A small segmentation model, trained from scratch.
Data: 195000 training examples, 11.9 epochs.
Rows from block 5 of a small segmentation model, named by matrix and row number. Each number is 128 + 24 x the weight over its row's rms, rounded and kept within 0 to 255. All counts start at 0. Numbers have three digits each.
After each channel's rows are labels from the 100 images, of 14976, where the channel reaches its highest value: "responds to" is what is common among them. Only what is clearly more common there than usual is listed. The data: rendered solids tumbling over patterned floors. In brackets: how many of the 100, against the usual share in percent.
# convs1: first pointwise conv (model.decb.0.0.convs.1.weight, 256x512x1x1, standardized in use), inputs 344-429

convs1.225:139119165124155111127119120103172124076146127172141141141148129111122119056120122121107149178114128161140136149122170127132138106181117145138123105126125113145136120125144086138137114140116122118097125123127113140134138120102132103157104130148135140142122132
responds to: sphere (25 vs 9.7)

convs1.139:117135128185124122148130128128131139135126113128120113163114146173255009123153136089143119140136125132142101114139100118175129131120132142141144128116134145175140126136126143114148154117113133142116148131142121083130145117160105132162127140097135112163130116
responds to: light from behind the scene (68 vs 24.9)

convs1.186:084101145132131144120119094082137121110130131130118187157118129165194226109139165136086149118161122086123123125134139083115136100134156137127121114147091133169141113117113149119151100122154125138144136129120128163134132108122091111150129127106097104100128120
responds to: light from behind the scene (64 vs 24.9)

convs1.252:082112114167140068123147082110086152118177112137128169156096138109129148088118130159107126155151130099134090132093162146138121142113145151103143126133146109094086126108178164151115147170156132130116150144157159100132120118172197103157119105107137145149149113
responds to: count: one (57 vs 25.8)

convs1.217:157167115158123140120123173153148129146054113148143127133116142142103125090113124115092093130107136119138105122125151150125139146138192098098143100142111112134175135102121096124130112135163082096133102146073141150117120090105138139069149126120122152090099135
responds to: white object (44 vs 19.2); its colour: white (33 vs 8.8)

convs1.153:125138126171144117145132125115140137120120116129123111161117139175255002116142130101135110144136128136149097116142108120162124126122139152139143122124123143181144128139129144116151157116116133128113152141141126095126138112164094128161141143099130111174116117
responds to: light from behind the scene (63 vs 24.9)

convs1.120:090119118188152101147134175129102138144175132126136107107112127137121114137128177129139093099108147174108143137117117140119120106103109138162093159150156166175123114135136152109131117129136168149145087159119111163125130146153095142157161133175133120114133149
responds to: light from behind the scene (76 vs 24.9)

convs1.157:111118167125138116121118136076159117177181064103101119122081135134123129136107153124047126141104133112119127124161147122162116118109143145108145145141141119088102148146151084152110145156111122141121130150125147129140126124089140143139104145143114135138107135
responds to: count: one (55 vs 25.8)

convs1.250:163158146147099146106127112133120119123093142131158143119133179099127130154143097162130151126134127107095141124110151164148139088148114150130123129142093142141095156131102121131122188104125142105133144122143139125122153108127140148157158133134149138103116112
responds to: count: one (55 vs 25.8)

convs1.255:100113111129135121110126112117115120126150129097145143130138113117094098124095107143100107100165116152161100116159162135150130112105123154186132159107133139144103137109107109119133124135114145134146125135138162093112164104122099135113147089130161084151105140
responds to: bumpy ball (26 vs 9.6)

convs1.2:098129133164139088118125146126136152133174106140136138132113125106123098134144112119092165128143153115120084140134073135141115110127141151119075136148133133122144130134115107151111113156106170149112102124097129125122124144127101144064114121120133130156132138
responds to: count: one (58 vs 25.8); its colour: black (30 vs 8.8)

convs1.219:117170126102189154134137138118114119155130100108152084114075157117176127124134135113112133131146153139092119126093123113124126150122119113103100151128136110163138138147121107102123149133127132081167144133133148113110089112096163087074133107147135136146131128
responds to: black object (60 vs 19.3); its colour: black (38 vs 8.8)

convs1.124:130132133093163120137136117131132129156135146144095137125103133109097086123116159146155095139146143179148114065075142131158119131130113171110132116139114126076107111135131123135124165152127104143122120160148146125129108160139140146112133081181148180134121148
responds to: count: one (65 vs 25.8)

convs1.37:146142107145148116128136095084160102127111142117140140100126111147106108106147176120113155132123109185107131130151151118129129156177120128115115138132083150157113093119134105156109137128130188132120123129086142100109108134123129144167135145116131133097112109
responds to: light from behind the scene (51 vs 24.9)

convs1.134:123155125113142099141122100142121161119113146146091148114098114163169112155139096146096147089109138143121095123122106111152129174148122116167124176129131169165119128070145122091091144140136126153185109130126127097117122087191077167105138133096140076141172095
responds to: light from behind the camera (56 vs 25.4)

convs1.185:180134101113127155107174135151144143117129102103142158168155155104147073153092125155157144192128132133109154149106130143114144115122111088148137187101152142126147143144125084149164166088147123133117112106119141115071156103121109091105143153109134131132181142
responds to: jack (25 vs 9.8)

convs1.232:162171121151081138127117125163120141134101119121128178094104119138163107058136151130091100104153130159149150090190100142145083163115139105124095145140125119153152138152119124124170145145143118139149165081133157148151148108122120113140159126137113150124147148
responds to: light from behind the scene (52 vs 24.9)

convs1.64:156143109160105086137118128094148125117137115117126116130137129098115101156145165115108152124136121158142105117154168132120127125115137100082134135121115128151152125098122106127089112130151141151155139123110134147127140093111146125148132155123171225122123096
responds to: light from behind the scene (50 vs 24.9)

convs1.237:164122138137112152123107095138164090138122135132127110101122146151086135123112118161131117082121093154110139109145139109114145123132153117142147140117102123128141114136121139098154148121108156122143102146132126139152132140116144129093141148119121127121131130
responds to: egg (28 vs 9.5)

convs1.224:143116143120168128114156115138080138132138139125145115116142100135161126025134149153091106137123115114109169122111111108102145127156141127064146123133124148132163125155124119148157140137169159109124083133126137109153090143138103146112125114134163128113119149
responds to: white object (48 vs 19.2); its colour: white (28 vs 8.8)

convs1.208:139126132126119120149122107139111137142127134105108082163148119090062192078147109128104133127141102119146174101156171122121129086119124127135145103142116130182115100113131140087131096075135131100156103131073162108156164108134124151153147136139115106130130109
responds to: count: one (56 vs 25.8)

convs1.151:156107149129127111089121145132117138082123132119128163118126147118189084091166102150122114141119124090116156126049114114127116114092096103084147157151138146186103124116149145151150166135162144111101189171100115127144157132084109156154108083041115172098077142
responds to: light from behind the camera (63 vs 25.4)

convs1.154:134130112172162119098114088118116101091124132153111112121175109097152126113129146192161158125104117172109158173203123126139134131116103167105104091126112120145153148132129159097112145134106135146143129138144122093145153161130103168145148095078076122098161134
responds to: count: one (59 vs 25.8)

convs1.56:157135121126127129139123154136076078091108081096101120126148124098166115123100091142124101090140124119115124128066143115093139139162115136127107111154107127122117111142107109152127135137129106132152186105083158095140147140132095103041131100132123162136140122
responds to: white object (43 vs 19.2); its colour: white (29 vs 8.8)

convs1.137:121133130194127121150132126121128140139122112128121110166115142174255015122144129090145124133140121138137108118146101127176131133121134132145137130119142146176138128140133132114148158119106133143120147132149120084130149118152111134164128137103138117161137109
responds to: light from behind the scene (69 vs 24.9)

convs1.86:146140190133108130147136126162107133125137158122103113128138115120140092101195138122104139121120098100138101126145069131118137163141134172085132126120117101154100117076125097084134135130166143133117137068150153140095174136157140119153161158109095083122110145
responds to: count: one (54 vs 25.8)

convs1.13:176120086152173149132124157167156138112113190121095158135097142160123201109099195121128133158114142142132138116152190151094125150134120121133064104110143094132114121139139150140138133117144093113082105122132108150130185088147095123141111119126154149111132103
responds to: its colour: white (30 vs 8.8)

convs1.182:126103103122153132114127136138119122179130115153085116146149139141129079157102148158088179168109093141126099225087098136125153157096083107102133123087150161109072119107132151136072073114158128104106134112128085126093147121115079147160153145104088187120079114
responds to: count: four (47 vs 23.2)

convs1.239:119130138155125141131130211136122099099127158103123123136104083159202224123112087097135127114106109104115124106134116111105142084126138121118108080167148143099120121111114146124075107096087201131173149123085114135152155101104142108146120152142145192107131081
responds to: count: one (53 vs 25.8)